{"input": "waveform_16khz", "hidden_act": "relu6", "orthogonalizer": "newton_schulz_5"}
Rows from block 9, named by matrix and row number. Each number is 500 + 25 x the weight over its row's rms, rounded and kept within 0 to 999. All counts start at 0. Numbers have three digits each. After the name is the row's rms in percent of the matrix's.
# convs2: project pointwise conv (model.blocks.9.convs.2.weight, 160x640x1), inputs 128-255
convs2.34 104:525502517489501507459504549550503505504500512509452530466497534490498517507470468491508511499484501486499499474526524472463523527478513504509565497495598511537494500485490503496504458498460530513506495498511552512503526491505510477536482473521486507439542504503501459487527503507456540509519531470501516518503511544514527491508480500507495495518494476553500510536497495507482512499507
convs2.35 099:481499547531500494508500463480500519501537498471549530450501506483493486506508423544503476464493484475499530488484568477500497490482490490478529498493521520511505500509437499523499443499515499497507467512462440491512457498538498513465484453472463491544487506505515490501526503480447523500501509508503500547499521542480512506429572498502501505495524484506499513485506497497470506499502
convs2.36 104:446501486503496499470470438535510503499477499491534510563501472544489451476519466489520496489550469494498484478509475470553489470497508487481449496496460485471489499487465494486498513501501496463479550550473507496449474492521467474506482510506531532479421486496545490513543494485498541487481483488499518558505505525494529493552487446491490490475485463462500479576517500503489474497495
convs2.37 098:502503518498502503569404526479500472502501503495499499502502533501505542503503446453506503512479531529505473513474463526439543487473481458483477494497511494497497501497533504436501551499483520478534547477498462485515535507570497511505489533534464446478503509475507506495514488492577457488526510611502512530509467479483514536502525545504499514458498457453502493536480501480481476501505
convs2.38 099:524500500544498493526547516508487541499470507514479507485497497471504489491485485511455512493506487510499495494516452490466489512492510504531536502508437493464504499502482518492503473499504559531526512520469492512509483492491523470482499511537525505575567479503511499522452508475495487515530503506502477521519504480470492508481547498492503493487496507522498455501474504511505549501509
convs2.39 098:484497523513498504473516428511489516502490502500492529578497529499493498513471423502555493536497522507491537519461510520507490516508481540510506498498509499468497501468470504478506525497546494491549534517532470478499530507463492492526494502510483504512519507507542496510527477495422443503489485551502576478502513452511496485481502489506504525510497472479504503491470500495472521501501
convs2.40 099:494500504499500498452531487487507514500445497519536444475498502513495500514461581516451498493476513498507524477520567490564501505490522467503518505494528514478508500521466506516503465503521490501552477558505491498481485495508498489503525487501515496539552510511473438491573492479422462495486538554503499543502489506488499526472422461506500489521516523488502453507500504497482527502509
convs2.41 100:515501520482496506599473520499503504498529511525534483450499485503492498533508536491509511517512497496492520509521466481451471526488499443487514495492505480534501498476503489507500441499473504500478509487508506491483523504504510521484504499525465425534474498490496465512479488508502521451503480481499505418501507541462516473536493550497498500518508527521498523529465499488506494498486
convs2.42 097:513497513496497504569529547502513493501496491479488492479498506512496486480490504525492475477475527548495467480471500501463465483503538482516519500503512477455500500477476509478501545500479521504496532568480451475488491494438496467508522503513525483496508483504504505502525479501521446486505456525501579445505502499502507473505417511496501511486496478531500509486504494507554506501498
convs2.43 107:496498527506501502506435525535483508501487509507456489499501505483498482500524449589507505472494504513495521467508524528475545483472491431465546498506559511538503500511451499512499482502503494504531501541489499499498503509515481512526487509481510485499485502492488515451464508512575514508507563491499551455501520492487459514504519481500497469466503569519498542465525503492468502501490
convs2.44 092:445500464463502498515491537519500533500477497499502543442500518485497469472517573533474525498493484486495604492502513506489528490563429550472465502506483485463499501471490500493497464501489484476488484474482482507529497501485494500526494455506514495536513532486473524475465494485461501479505553434501504470498521518492525507458455455507498462447515529438502461513515498497529458500498
convs2.45 103:496501512526499508528519493474493508500517494510523499506497519541501460480509468498482520509487513461495520537457515509521520498500484485505508505501515475497497499533557494519496484499457529492487487482510498494477514505454506522499497525503511554620464518508448425494519493521508521481500488493501480562514509453478499511453513464497505482466505555465504500478488505492486512503503
convs2.46 100:503500486479498509444439560469483520500522497507458504540498504492493488536397466490466485497467505526497492506497519502504442536472529471487499501499498492454502500502502502477499586502537504487475526475503556464480509495490511510484522505501481555467488491507483435485467483487457532518548497505499469430491490466490512446503472474485498445526516432460499493501498493501485506500500
convs2.47 102:509501497520504504444395516493499482502486499500494516524502522551501522491484462531548502481492509522508429463518478475472495462503484502518519498493422500538503501494537512496502544501470516503485498519494534513509498491541499511546461510504517516533498479496513493495542462507506586508535528472500482519505489484502468507529451580494502491504496512528500471464534497499498486497502
convs2.48 103:524499503560500501494492503496496512501494499472496434545503501506497495515507473545503481518436484496502453494463535499471491537470476446515531501493504486489500499505468492472500510498518510494510496458484513504515492501517501562487501522500499462503548497503515465528514500516451500498500492495499519450508514509506493535504522487497497477475505522491504475455472500500496511502500
convs2.49 103:469499496502498507554449495477517516500532501499470507505502520509487481492495427480557527503480490467494524471505489496517527477511553547511498494502484507523496499505542500492498513498547497492520523505521555493486483504510519498500481517528479490492497486500482425456477501504525444498528508480496468533496521472516538486399432500495499488494497553467497548498518496496493487501497
convs2.50 104:501503489530501501513522494572498535500482500482572495461498475567496508528511488459509485489509526486495495489449557487477480514483481492503507496501507501525502500472462504526497507499474474494495494497501464499524510500501496502524518537470524457417545495496532483503524502470435561501504455502501490439495478504512517521487546523500504506505507525498499518502507502483512490502496
convs2.51 092:478498538517498501478527548484515450499505490512482572514500502497505505508418537451517511497571479486511494500470515483475533501507509505471545501498518515550484499521451503519504535502519522488468521429497502507529517499519491518499444520539518470455480508508451478482513491484535454487502474405502469482501515503507525486489486490502501487498524534509502502476499495494461492500503
convs2.52 101:504501536487500507544588532455497486498474498486457516488500496492504508473456510495509467486468492479488492494546535531483467529555525442491481501491547543524507500521442512479499533499547503518472451540514485510486488500449494539525511506491453469437529490512512483499529486497463500495531471548497474481495504503510512482527453476493504509470472503514497480501482487481413507500498
convs2.53 104:485500515453496502477524524498501503498502490513511458536498484509500513498509462489454487508530511538488501497522433494464501510508505519496402496498605486495502501509546488509500516499507515506516521488490522485544529499493494511472511516514505498444508518490477512476535506503566526508524546527498542405502503520496492579474562441511505476485515466431498517477495489496534497500499
convs2.54 105:542500483474500508487539532468498487499476487490503503521502553488497509468551495517513528487527521510494524468509516497438516524533531503498526500508511475534505501530488504470503527500518467510513535537492525498510484498521495502514519477514531472515538523495437516485525484514485496490528475473502499495500479511495523507491452479502497499484504558527501526500491503498526503502492
convs2.55 101:481501456487497506476463613518495469498506516509489515463499469497498513496600429454453471495542509569498440460484504512502512495492460532499478500496491500481501499502506485481502515499474512486578460496508533484466500502548505475539480514496494494462509503487527541509484489503481486513496571524501534507500489532499444502494498513497499526481504523472501499473522496501478493503500
convs2.56 100:518500506504497505464443524566514508501481503520454469548499491521505499498471455486487507495478488538496512465488442477506512495428484472460521500502483537536503501528501499526496484500491486494522495522523476477479513511481516491535503497520507560485565524507497445520487503505554464524487535435502539387497468473502498524478495483499502487507473496458501505502504492498475463502496
convs2.57 102:499500480518501500470455512525490489501512498499490510422500476500502493524490513483528537491494471477491445462535577491492478516488533512503523495504522475466480497508468511516496441502509495486527517507478568469500501501517495495522523490455479537521530490504492466495492496525527464486501448504500493494504529448497503503516481538501496454518545379505501517481465500490448501493490
convs2.58 101:503501494518494509527514554454492511501502495504524601498500487517512480507487532471505497505552520496492501526480465514584495533493519494560463494495453487436500500481465518468494442501505479495452505484497530507484450491510498512580508500527516521457479468506493477516491489527508545496553526488498534465517490490486464500532536529498499488483487465525494524500529495515504502494504
convs2.59 101:500500527477500504528491505462498479501526500470541523488500486498501492501530531476548490515466504520504525483508511469515501489498543437510486498497500534567487502536428492512492466503497466518451491456504528502506518504479485518526499481528548527496465509504466484437470503523519553482483502467502534500499504501505509516565564544503501508502512444504496477463496513488500513502496
convs2.60 105:504502528519499487517521551465499468502473511487475531476497510498499484491524504483531463517491538502496492479454521518505493504486534528531500502495497493472487500495470491462502520498483503479550548453505523499481466507445505497547550519510473494428500499482497525501539505488550554504491483503497515476499509515501547574482520514506502488513506590481506474461497502498508475498503
convs2.61 102:480503508476500503525532506477509490503506502504501495495496474529500504488546530450457498515480504548504481478509485498490499492502511469486530498498534474493500499518473515510500535501535497493517517519500524484535522499441477539500479520500494465506425505496542485466488499496474561494499485474500580598512490520510518479518525509500500493501490461506498501515488503504495527501498
convs2.62 103:519501502437499502473509500477505467501506506481468499533499522483489505479488502494480506512500476486507483516512478485487525544476491453522521502500532503506501498498522494480507476500546499495511540451515490523493489498475500503530498506483509455497578500497546465487443514502436549500463514547499455507493514504522543572538513480507501486496508433579504472532546506496472539501509
convs2.63 103:544502489558502503444386466509484536498524505529483510510499499536498512524469549521558476495497503534503515493551530513505500505494485491468489502504528488495495497536482499507500509499532531514482500482504446499513504502526516514535495483465485540520485512488544473486512483507558474503490475497501544483480508453541483518506507485506504499530498525514499509517496500501511492502499
convs2.64 098:488498463486501494510541498492499503500511496512472518495499499540499495478512519494480493500498467536500483491500497529467494478463495558519577500497500475533511503522545491501498444501507508505500517501503519483482498496436511513484475512495505474462474513505522489501528494538494522505555532538500550490503509507493481499533442521498502511484497482533500499535521498513535482499502
convs2.65 099:513499496511498495479488460494505477501510502492525451531500496458495458486517486498533493519472496461503493508506440455534506491508473544507453498495444516465489500517497511492494508500476506513505509476482486478508498504546501478527507508487484520465555498502501471517475518503487521526513598546503520441501507479486566508506493500500496529486505505548497488448501495529445488499495
convs2.66 098:528500513485497508511535528514531516496505512488478463481497480489492477480503486490440506521487464516483416518516494540516473534528509547510489497500563517467501502519465499535504444501478523496513562511483506491494482493478512505448481483481461456520510493489515524492480499516532520488513482492498548477498490529519548494474534488491498501484497530504496469544522499513514490497494
convs2.67 101:514499479516499492475527524491504487498468504502517470491502534534503462513468506453549495496503469499499494496498449405476500429503509532534551496492571514437498501506489483448501454500492476493469525477501516490538493498464480543497496485472480518498494495486514485532509498498505512524450493510500534494487504495530480484475468487500503486511530465494497463505506503491509490500487
convs2.68 107:519498496472496498516486442480497484498493497495495543540498502523498502475442485506476482498523491488494521480499499514502523461490464531518472494503533494599494500467491501513495476499534489500442453474500474512506506497529496489495490509490473585568537496499526496500521497481545513502485484546500531556507478476481503530508460464501498502492494492543500471469505502499497501497496
convs2.69 099:526501501496501502479443516539493467505481503478502472478500479460490509478518509465485514480467501550504543519470506466489504450473500497524499503497425553584499501515558503482494502501524501514466524441518514503515496499510500491437472518514542494538515486514484538526519506466465455529523462528499502550509525464510562527472477508500502512484479500486498500535511500507506512500509
convs2.70 104:460499483502501500521410538499486514499490504492448555493499484511499510484500480492471476508425499526510468464497555490493497488501494525492478502504463489463498498540549497501506470501454514498466508482485521516541478494511516532500510494507493518420493506507479449476508502486482505511556529567504570448508524558502462527527511479505495500502501450496504463505520505506508512500503
convs2.71 102:515501498516499503422445478503519480502520499482502503466500471504501506458489527518500506516541470534496492503498533555464507537464456468484510503490440482474490499502528498501502450498476513502523485484513477476504488500502493467466476529493499513413520493505435502489536511493583458507528527453501458421495500485516488465503478490509499498452492448487499492487490508491496499503497
convs2.72 090:524498479537502509535489498510489515497509505468514536513497481503495533464516495438526508527527477492495414539497547503479499466491506521511468494503446455522497499497513480481497477501491499486494513550539496517490556494498510519468501505498515514497480485492445473504474506504498493487477459385495523502483495436533459502446485502492494501495481519541500491554504486480558531497497
convs2.73 106:543501500545499501519552487475499505500485495488478510529499484506494514482524472480529488494497497491501469511495566458452495517502450473528505496507488502471493502495523488502500484500534502509514480527509514506488485500490510520452505542483500498527515487489507436514457485502500513508482492457499495483499499526521520492448491486495499508506514508509502491524502512489477485499499
convs2.74 102:503501507505498493529495483467502518499495492512524582549502524448493506526528508490447547541521502464500440498512499490505529513555505489507470497503420495460515498530512494490498474500551493493476518474482509495505536498464491496508494493493472485505503512504490528506494505502495510483509485559499525597498516539479495518498487509497491496475520437458498516504491503500535503499495
convs2.75 102:548502501509500496481448519476489505498526497528469463513500478466506486487481554468534484490497523496496547521525480526547494515515501534499483500494452487534502498475504500505496501496478519492468509518533428486510482498457507480520489517517504544526501492501510477503534513486507505496522565486499548455497506493487524560550500501494500530495489459491497494551524493502493530498499
convs2.76 095:495499496552501500462479551474507517502507501481450486526502531508505497467540524478518510504524507499498502497539465477505494461526502497515498498509453490457508500512513483471497522501471481503489507486515491500491476497502512530491470463516493529555525499494528486514521497475452440519500496497502458505504504493464510518512519453502497510482505514409500506530507501510469499498497
convs2.77 095:522501481514503503546552510526511466501485498501491468507501528498492489462493473486507502537471508474501489423486512511563483525468487501508490502498526485471502502480489516521493491498483492474543533483501480484526494515526505484566500486472514528470556506496481504526538500500501512513486481441504557470518483453510531478488447548499495484515497415491499476527470501490551504500506
convs2.78 103:496502477523501498525628505555498447502524503486538493518500499519498495472547526494532504482500535546509504498452501469479496483484479543493502501505512514442504500530526494484494500497517479497523507527517503516472509500502507499477483504511512484479514524504504455504503500497457521477498508465498564517490492485498461509479521480508501473495489532539497461565483499496533517502495
convs2.79 093:505503509503502507540533547509503533502503499499542510482499517508501529485484492494456513512482537516495516510516438515537509498565512483502578498503481483478516502485483515489507549501441505488462517499503460495422504510475488456469478503534523506531554497494506500497489498504509549504510500501502527483495515431494548553424457441505503482490498514507502514529502486508461518500497
convs2.80 104:446499483521500499515450458495502502497489509489496464516501536473508509451503516486477507499511493487508511540490451489508496526513525521470485499500537526517517502499492514528499484498514509501576469567518495504525474507485522503541469501502519505493573493491502469482541487501447534499490538548497502527511503523522566504436445562502504536511514492480500544500489510502517514500511
convs2.81 104:501500480545497500500461554463503512499531501491442507505498486486500507509507590517512503537547487576494534496516468516547481501549530503503426499495547490557491499527508510546500528499550537485470519519525516507495468497488511503561509510504487534460494483496524530511484514496539426493481517510499514589503538540486518514396474516500497509520491502522499500534509498512507528496505
convs2.82 093:484499519451499502500511514475504531501537492491516480513501503534504521519506551466562467503459504559506459539402458508507453505560528422500523500486411502464510504493546501499501525499458557484531517481491509554473497495470477523550502480499501549503486510510550507498477488461539502512515461448498523458486476531513444523456472496491498518514480496488500472500531504492484510501492
convs2.83 097:517499485554503497480541458457499501503518512487503473484500537536495521501492521473450484552534487506492532507473526503554534499509511481485478501490491465573508502473573504474509470499520499505470471505496514517506487495499494527523536501477481541512490509490570548526493492494461488519494442488502499560499483561508542505525450561505501515506512500516501515392542506508496520503512
convs2.84 107:496500485480499496499508555475503492499509494512558538540500500481494501528491549439450507488489477464503469484491529525557520486556507519505479504499529497522497501537482513497507526498556525499472538466495515495525493506476493483463528513490527589490472509502480516486500518491474489494506539451500482481499503520505486522506541499494503508519486474485499526539482498510514509499502
convs2.85 097:510500485512500498512460520501524488501522505474423522410498526485510491488472510517550490551519512452498496485506589499507525445491497541494514502504516493518512501547515500532500410499536509495508491522497510506505514495487523545459507525490514543520520490510481520502486503514503419500480493435501459406508510491529517521511482468494501498508498536503504496429534496495475516501508
convs2.86 105:522500522487501496557448466534503502501535498510492498535500483470490506480459512489514485518482494483510474465445513518468521500522473481502495502516605478498507498472492498463504530499533527493528511489487454507534506499489496506560510485512573523475498497497499469521523499488484504498506581557501439469502495521479494524491517500503504475485514429545501506507497510505520506503503
convs2.87 107:479499500475498504565556523465494483497508506509582503546501488487495516535506540524474522475497523512498542527510515501505521536529498482504536501502464492523497503535492505484505486501517489509492507518503557511525510508496503536445498494480470524469472507503500543510485518502531468513481531496503471507507496505501499482513436492504499491497506482497501503518491498505516467500501
convs2.88 101:497500492481502505487527440580518502500496500452477565511498484460500518488493476464519500512479517511506521525481495482510532483507507518505491503497512520515504500499565502479504416497515484501499542510519496505496534506515513495539497527505504482510560530510480540461447493500434457497555443512502463542505505547506475486504428529500504486505491504559502498491517510488540517497506
convs2.89 078:491503541555505493539537477478520493501479507511557530508500512471487516522526541513469491504511490537518465548498513499443454480504561466478532502509528519521503499536540504473499510498478546469465514468511520521532486506549519496479531478524522447505467490506527476497465463536481540527494582480503501404497508485540490518465541541497500537495520512477503500490462526500481520502505
convs2.90 101:495501475500500502493485501484494494499486519515488506423504483496507530527567533517548486518512509519496500502472495496539497510469475469473450499508517507506504501487536493484501529501517476504513505477515515519480488495464503526491523512520450475523454472502508549489492514508490439475486467454499500479499493498494509463424503515494497503482504560528498507488482498489502501498503
convs2.91 105:493500481532503498472439455427483495499529496518515548495501521540491496481483444552518497530506505461506523495480530464579485533497518476489487501510518466496502501499529508465504521499498490502601503507495521518473472503452516520486522496525490569645512501498437551484510506506476515505501513572498505558489491476498497463447495534498502506498494427534499521483492502489450504501505
convs2.92 104:499503517507501496483536515485491490503501506498495468461503498547510481452518496489510499513517506507505509497477476479452472499505543506487453502496504515550504499474486508521501540497527485507558519498496558510485508498530493545553492514510498483523450501488537538499522504510468471489504505501501516409494508506510530451483500489514506490511524493436505500478521497505487495501507
convs2.93 100:490498518545500503476552523475508509499536491485483508485499482514499526495510533494488476507580490497499499492529556502535488535555503540491502500501518538538488499521472494478496505501516504506477535438489504491462505497497513500506505526487517524526506495501466522528473511508422518512446550472496526548498487474506522461510516497498494514474512482517495505482507499513520509499491
convs2.94 097:476502465489507496467496475519501479502498510496470517539498480537498501484452496474482524480498500494498514543453513514422514493458520513497547502499453496482503498505498487499498483497478503492552550505486522508486528497478491510517513511522462384470431485498537564507502487504497474514455473534504532486524502560520496488465512449511503476473514552468501538511476509505541479502495
convs2.95 094:495501461479501497447501511479496520497493492512470520469501460498504498465496428515512486513485521473497557509460522493512522525500494539515498501496499505510510502495528506494501512502530530495504441552486496516471510499477502548533506503488511428424471511512531518516507507512514494493511549515503487543503505488492495513462506502506506500507491465510499512449519499490485505501492
convs2.96 099:503499492475501498528488537437523505505491503516497490484500490511509501483470512478474484512455500479500583534478492493509511502515476556503457502492583505459505500484532506480496502498494530498582550474500536500529488506474495498499531512512538486488514504508471519508528496498506492510472513500500537451503501475519477516545457459511506498525486527481503455439510505500472519502503
convs2.97 100:484501512518504502499471426469509503502501498524511469489500488482501516536555481488527499492495495499506508468534468460498511526494538500467448498492580491476497499466497502513500478497479502496533507515502434528514511511451500476484487490517481469492482520497488473494508503513593393502493474427498506373507492552485481450502496574493498451520490434513499529524488497497496485500506
convs2.98 095:467498501503501496474507483485484491500488496491528499524499492497509487524459575416512488515500475454499485498531518513480494513509515511530488505499464504493505501473484510471500452502482503496560508505516485505492517499520520470504522525473501440491514501478534504489468502512517436517506416521500531593498519511495469503492554499499505485515490571499506502499513494513509486502507
convs2.99 104:478501482487500510465528456512494478501484498515511520503501473473507497524459412493481492508518474450500540558509516516483551522509467503500481502499492509489491499498495501504505538499484506496514528503504477514471504501495521438417504485514541454397462509522560479514503491495527456482495493454501493492495492526518492518526514488524503512528487560465504505525537496502497475499510
convs2.100 098:488500459520501505482449573452510496499502505495507513483500497474502488532518521540510531526584508524504530500470587489476507489485522531513558501501474507499506499528617488520502540502501481507540492481502475500449518502500496451519504491514481459485542504503515499500470504508525460497494496432501512531498535540506480485488500485499499489525510489525501534502496493512526507500498
convs2.101 109:497498507454498496421452456525501493499490492505555470435502517518495495527483436504488493489516507466502483476522476473477504508510463493515537497503544525620502500500488508511492473500437501492532506496514490475522473498453492479571520484502500510482468503508469486477481502535532533508516512520501457475499487520495541538522490435498504483470503462539501517507509512490493492501505
convs2.102 103:531501496472499493457526482505491495498500504510508477505499462496503499513499458573476495511507519509511507475493439474472463533558488500489484499508472506491502500506504504504504510499591466475564468467516509529486522499491524492481543499490509474481492493495525524503523511502458472464482504485499472552493505537518502479501492449492495545505492473514498516531510505490519512500512
convs2.103 096:514501465524500498501454500459489477502454498494470480476498483497489507483428470522492475501527494514503461521511513477574529469536491483508515501501543470514503502521551499504505529497532492505451525479478482483560530494444499524496528472513490491456499500494517529517519505504470399496525552515501489402496493477499520517521499520499507517490518442540499503486543508508492458504513
convs2.104 106:504498479554498500551407456490509484498484506499516468497501489502496541525535488469449501471513505504500428527525508563474482503529493472466549496502499537514499501494497499518499544498481496492488513473501499485456460499503507540443507498500547463563501494498499463475520477477503465509488482505496546537493515518503526485461519547494497475491472483494496479518499490499512490495496
convs2.105 102:506497510475499500476527458528507476499516490499540532521500514504505498488561528458454495518548473462499489485536535547471512476513506488523492501498485492452505499443492494505498506498524495505459496469495538510537479499468507500502512492513528522462545500492558537477493502520547512504507499385504491520491503511515522490486480560500499491529497473522501482573515500489508483500497
convs2.106 104:517500500472503499473454530539500508501523485505525516459499489502505510504529507463438482491446496472501471464547412481516478524496505533517419502503487493493495498501510498497493462500479478529489489515491504498520509498478516519472510506525508486514427488499525493489485511516484492486514529465498549504498502457493484558458461519498496517485492567542500482521501494507502519500506
convs2.107 104:475502472515508510472561513559504505504527507505462527490500445490515524493545501509527504504577493509494502491469546518498511509552504505490469501501469461524497502492496507476500551501536463479468534505509549484488527506515486535555480499498551526520477512496511449489507484511506571500487506457501473409499519532511478512535478553508502480557497440482503523507481492507502466502494
convs2.108 102:488501496454498505505450503509511477501525503503481476495502473499486493509518479478435500491474472539508508500505478497478515507527525534542448503511467505446504501450492489479501527496539500487567517492512453498527475504503503508508484498504516495492492527501511503484455499533518473478522540504502537527503506504500511536516494448486499511504493480562503513503529507478475485504508
convs2.109 102:499502508530501501534507542449498538501498486495511545506500524527498490506557492508489502522522478531502408497497554512501507530557528575520486500503558509556501499480518495545506455497445511498479480503452523454483516503449502501555522503501540510427450512507523488512504481495508469531480527487504511558496507515496527465491482472500502482496491517556498508475510490479470497503516
convs2.110 098:496501545553501502514477523548482517503514494498481531508503520513493517506555483462516497547464510485496492530495476499458505548469512501490534501504558496478510500578506512521499475500473488489534483553512489485534493491495498493452515513522480483479454487488524478497494489469490518493478503459500459513509500532509509508541516461501507476498489513472503522480458510514525514500501
convs2.111 097:497500475539496487484490502496504516499486494490504456446501472514496528489473573521429510501446472521499489454460457514470471490544497481504508501492511453490503499524475514519495549502478526494500484503471500509506473492490497498456484491477486508509525493510519512486520510483497413476497469455496452458482518494504478447491492578490495468486488456483502504525466489504510514500495
convs2.112 104:496499493507501502482580476541485500500500508494481527535503466508492503524458452495509541519473484500499471456504505501477504475486501539510379497491530460463503500488481495487494423500543493494542501501479547491518499500557502475498511505490511498439473496496513512508502479495505490506464541446497533476507481468520472499469535481498502499516487455542500475494467490506444513498500
convs2.113 101:479498471516504491547475498472520512496540502472509466515502504494496490498524502431534495517538503471499478476496513502469502477519517526461474504500513502472514498481467504474500481503465514494490481497529500508517509499489496537485491498485476484471504515489450523524430489514515524486509575473504456441497477535510479504489523517506507443499500421529504510449487511500463477501505
convs2.114 102:472498506493501503533481496565486527497494497530489476500500497458499517492518479578544489482520536487511522469464516512534504536524512520516503499505470483471499497484498473511505467497441527503565474519516476495504510498484487522505467482508534509498498514500497577478453516478525435522498533477499502483504532520508489486488501478504499492494508480459499518464532500502477497504504
convs2.115 102:488500504546500492530534476487488487500509501495487566435499515470500506547530509558482492504540518508494514499506486503526491549468507506502542494500489518551504500526455528509499557499520476500487507528495478487458478506479512528494506527492478493547492499494505456517497492485463466491474440582501486440505467516479541432470478494496498475509480468543499464507469498486532521496499
convs2.116 104:524498490454501506404502409519511509499508515502503473552499518517501544536467513526556514505475485512506534499534502531497508508512468489469436502507567505462491500475557504517511502501539505501538532519498511502509533501502527440444457519532480488551452508508528466466510506498447465491504512434503459519492485498504503474511527460502501545479497496468500538504511503514495504502504
convs2.117 100:471500512461502499497480502547500509505483512505463506442501490494490522535524505522410508496502533511502483564510506421500526482524508490482465503498479523480512501503453520502504519501531505493560514506472518462486497498452503485553495492498544487564471493511527495480496520495495507501507491503499512507496509482476466504494512511501501498513505456444500492530483506496514517497502
convs2.118 102:520503496489504496583496498493493522504483507481587477509500487523501486544501490525521493504519504476504476539501509562473483502473501544531509499496551507560491502512513500512509504499449504501510515485513487519524495496499497529432480499525444440516504473505534509484520500503462410513490508504504435478506511507497509482544492517486508484484536421555504518494483510500501524500503
convs2.119 107:472497485497498499458427529472510496501502503517482507508499481503495512503442506538484502490533524433502525505491493466462473510508498493491533505501471537468488503476473499470495494499507512488508514476515493503462519506522502476516501481491542443514523496499439468485568481512526449493497519525500473518511506538520483504443503541513502467516513519473503483492506497501454502501498
convs2.120 100:548503477457504497513492468458501481502522512499457518508499535463494524476471503552465497498520474508492463489496480473525483507513491495512485501497447504489504501457493492498494504502506471503543514509510522498489508496423495470467520511488483474443525489498514417494508491506448407503506462546497540562489508434498544481468439504495499491483519498482502509475522496498452477503493
convs2.121 101:524498500547499500474475432442502477502477507510495501497500477504495493489511516513472504473533492479494490518534532501552500506494534513516466500506443486503507499486507495522503493501472487508528511496510476509502485500502518491474527458514548525576484493514436500507563510505523430490504502458496492410504463461519555494501498467491499517482521532547498519613501488483525468500495
convs2.122 102:487500503557499501465558534488512496500503515518539437509502519480492485540517519483513494508437507564501544520483536501482512505453489490492541502497509476484506498506541504537506516498504486509543486507521526495517501508513505468550492500501549479525494499507505519519486501516416505494503469532499519486496499499471522469499555543501502468476494567538500528496452500508467503503502
convs2.123 087:481500454459500507533530455511481431505493499471474477484501509471495479459431549504503503513495531504507555478483492457513458436502496447511540502492495488467495501436512487510500485503486487522501494473474502508507511500485504465498535495495513529496493496487528550507496519497487474505523502412502543446504498467515482494560502493509500472444489512479499467491496501497557514497515
convs2.124 098:467502481503499494497434529441473504499503484498480515450500493471496501519510482498477484484496490547506497521458458525509476492502478481522492500499471484521496500478516503497500527501462452501446504546498499499516484497513518503487517506507505512500525483498507504493484500502537500510496472457499510449493498461523473482512527470501500494477494537529495491474497493500455493499506
convs2.125 098:500499491502501491489566488516519496498548483477504509488500494475510509506536528558465505536454479473502495535563524468503499473496472516501498502498499563512493501546522511523503519496518536520520510485495493506517538505509478457483552517528550491503499502506515515488470502516476485493506501494499479444505467480519550565518541456487502519505503530537503554515488518512518504502496
convs2.126 093:512500479567496499513474484487495532500517509514543512467499510506509531524527502510459469507523525541491500513509473525466506494487520482504508500501573500455513499462539487498495475501489518506525492500503450500514526504482498471492487475492507471458524491480533496493551496511511511511483546523497471525496510485498485477542509531494496509480459500523502497503546495505509489497493
convs2.127 099:509499501537500500493503458501494470501503502546469511548503502509501483547448534484533486474525540473509509479556559470514539499483513497533423501497530494496499501492483503572498468498520508513537517527505429509552531504542497505518500510467498488419486501503511490502482508491398480509526532506500537517508499491507538513461476500501503446503493530534502501449495505517477527504506
convs2.128 099:485503514489500499466500446527494496502475511543486480501502490476490487499512522432480472502458508499505539498506509486545493522513533540513506504505504495500518499516537516437510518499468476512472524554504508513504523499540495514492522527493504499515471520497499519488427505526433499502504508520503521406506459547511505423508467562504503522527494482442499510512453496507525492499502
convs2.129 099:525501499492502499496441456548492456503512516499514481462503520477509493483535480482527508494485543556500472473493530517539518525530506479485550502500489492487496498493501493530500492500535532534474521480522479518516527499463510531470527518490475516430459521518508488501512507517433567560531475475501492500503493556512542528456521490497505429496517529488499481461489493494487457502512
convs2.130 100:503497534481496497531515548484498523498513502502568489536502501463503481537528521522496497523491529516497538467494482483515512502492516516509511498502559504493492501545498504525497565499516534503490515475508549499491513500519508505535506504501547504488535503494556542461503514496490533514511499371499543494496529507498534469516544532497499503508509461494501521479510508513499529500502
convs2.131 104:503500485493498498497518453528491512501494509512473451514502520481496501507464517484501512523563484513500566550513555524468484492472523516510444501499429472448498499521523498527500527502531526515514468559486463521494504496509509486509545478503516470586513492495473477511448505502555519501500505471501514498506496506513534500499523508494500498502497550532499488462509497513497516497508
convs2.132 094:521498500493496506571517439468483531500492500536509472508501501501514518538505506504554502492486492499489555518489477437515524474535520494495507495500458510536492498494504496488492474505560483505515464497494490514514502500494486456516540532516481497568467484485526508505522487512497509508522447461502466464496470551458489480470512535507497485538502482515499478531498498506483500496502
convs2.133 100:501502511464502496481454490454502487504504505487479465415499481479498491487509478482441495491490514583491538525509459506503525500506481463468484495500517499496489501505526522479505466499520477517507485496506481488526509508530530536521491501478544520503503492503500491493492524499474503489504556460495527477515519449502451466482537489497498484522515493522497490488517516477444511499503
convs2.134 102:480503511500503500503490499461484501505542506511503475481501521508500501498479475521472540506499500504503533511515500508552516527499494479493501497503457527482495501531553497459501564499535486525507527532486523488479499498432491494515510493511511590489549502488511496498435516490508430483555436454501486398492513493506518467547517567495503468488511507448499497494521497491540510499513
convs2.135 096:526503511549502498510450457461511510502510504505484523502499497468502477505466548493495530494473497493501544513511553461495501566521491582520482499498496477423501500515489490507490517498535470516515516528507493492459516513482510515489500500503464434545489523495507499477516510509446514457489531472499466419493528528494510478489509451494497503479506496536499522479492498487487504499492
convs2.136 094:510501524559502504447451507501497489499522511489504523545503523480495538517481541504489484503495484510496506449516504437501500494460498473491523497502453523470493499446430484530499528499481497495472495493493514500491490495455507498551505496528473514509500489521473505539525493508499487511474578483497498561498495472515561535463496506514501493469506580461497513537504495500536492497494
convs2.137 100:494501503489500499532551524457502515499519501498562520513501490524486534514534546431496515476480487529496510496468486509532518514522506502486407498503496504477493500534519509497502491502539536494464528462478475494542500502502504505463512479464473554507567496507501542498568521489471554478509551433496504478493516544494517502482414491490503510481512561528498498490516500505507513497493
convs2.138 099:514497498493501499489496434480479445496484510475554551522503479476499516523575536453492477490560517478493563508513522480450508504560540509480527498506483488525504499522511491473492419502551458514534525511468471515444493508466494484480509551479514475433431531466472505518498509509459491507499493403497464529494507523512510470531498516504497525491489447492500501482534497479515474497500
convs2.139 097:462501524567501498495511491491490470501518514497433545552500522477505535499521484554526512478509494552497502505530535505490501532508477530485556499503457508530498498499541512507501563497515503491549519533513516512447483502532522526489545528502493457511538503502502513510473509511397538522479533436499531545506528503486499493499516448502502488507503536492504557523510500497477482498507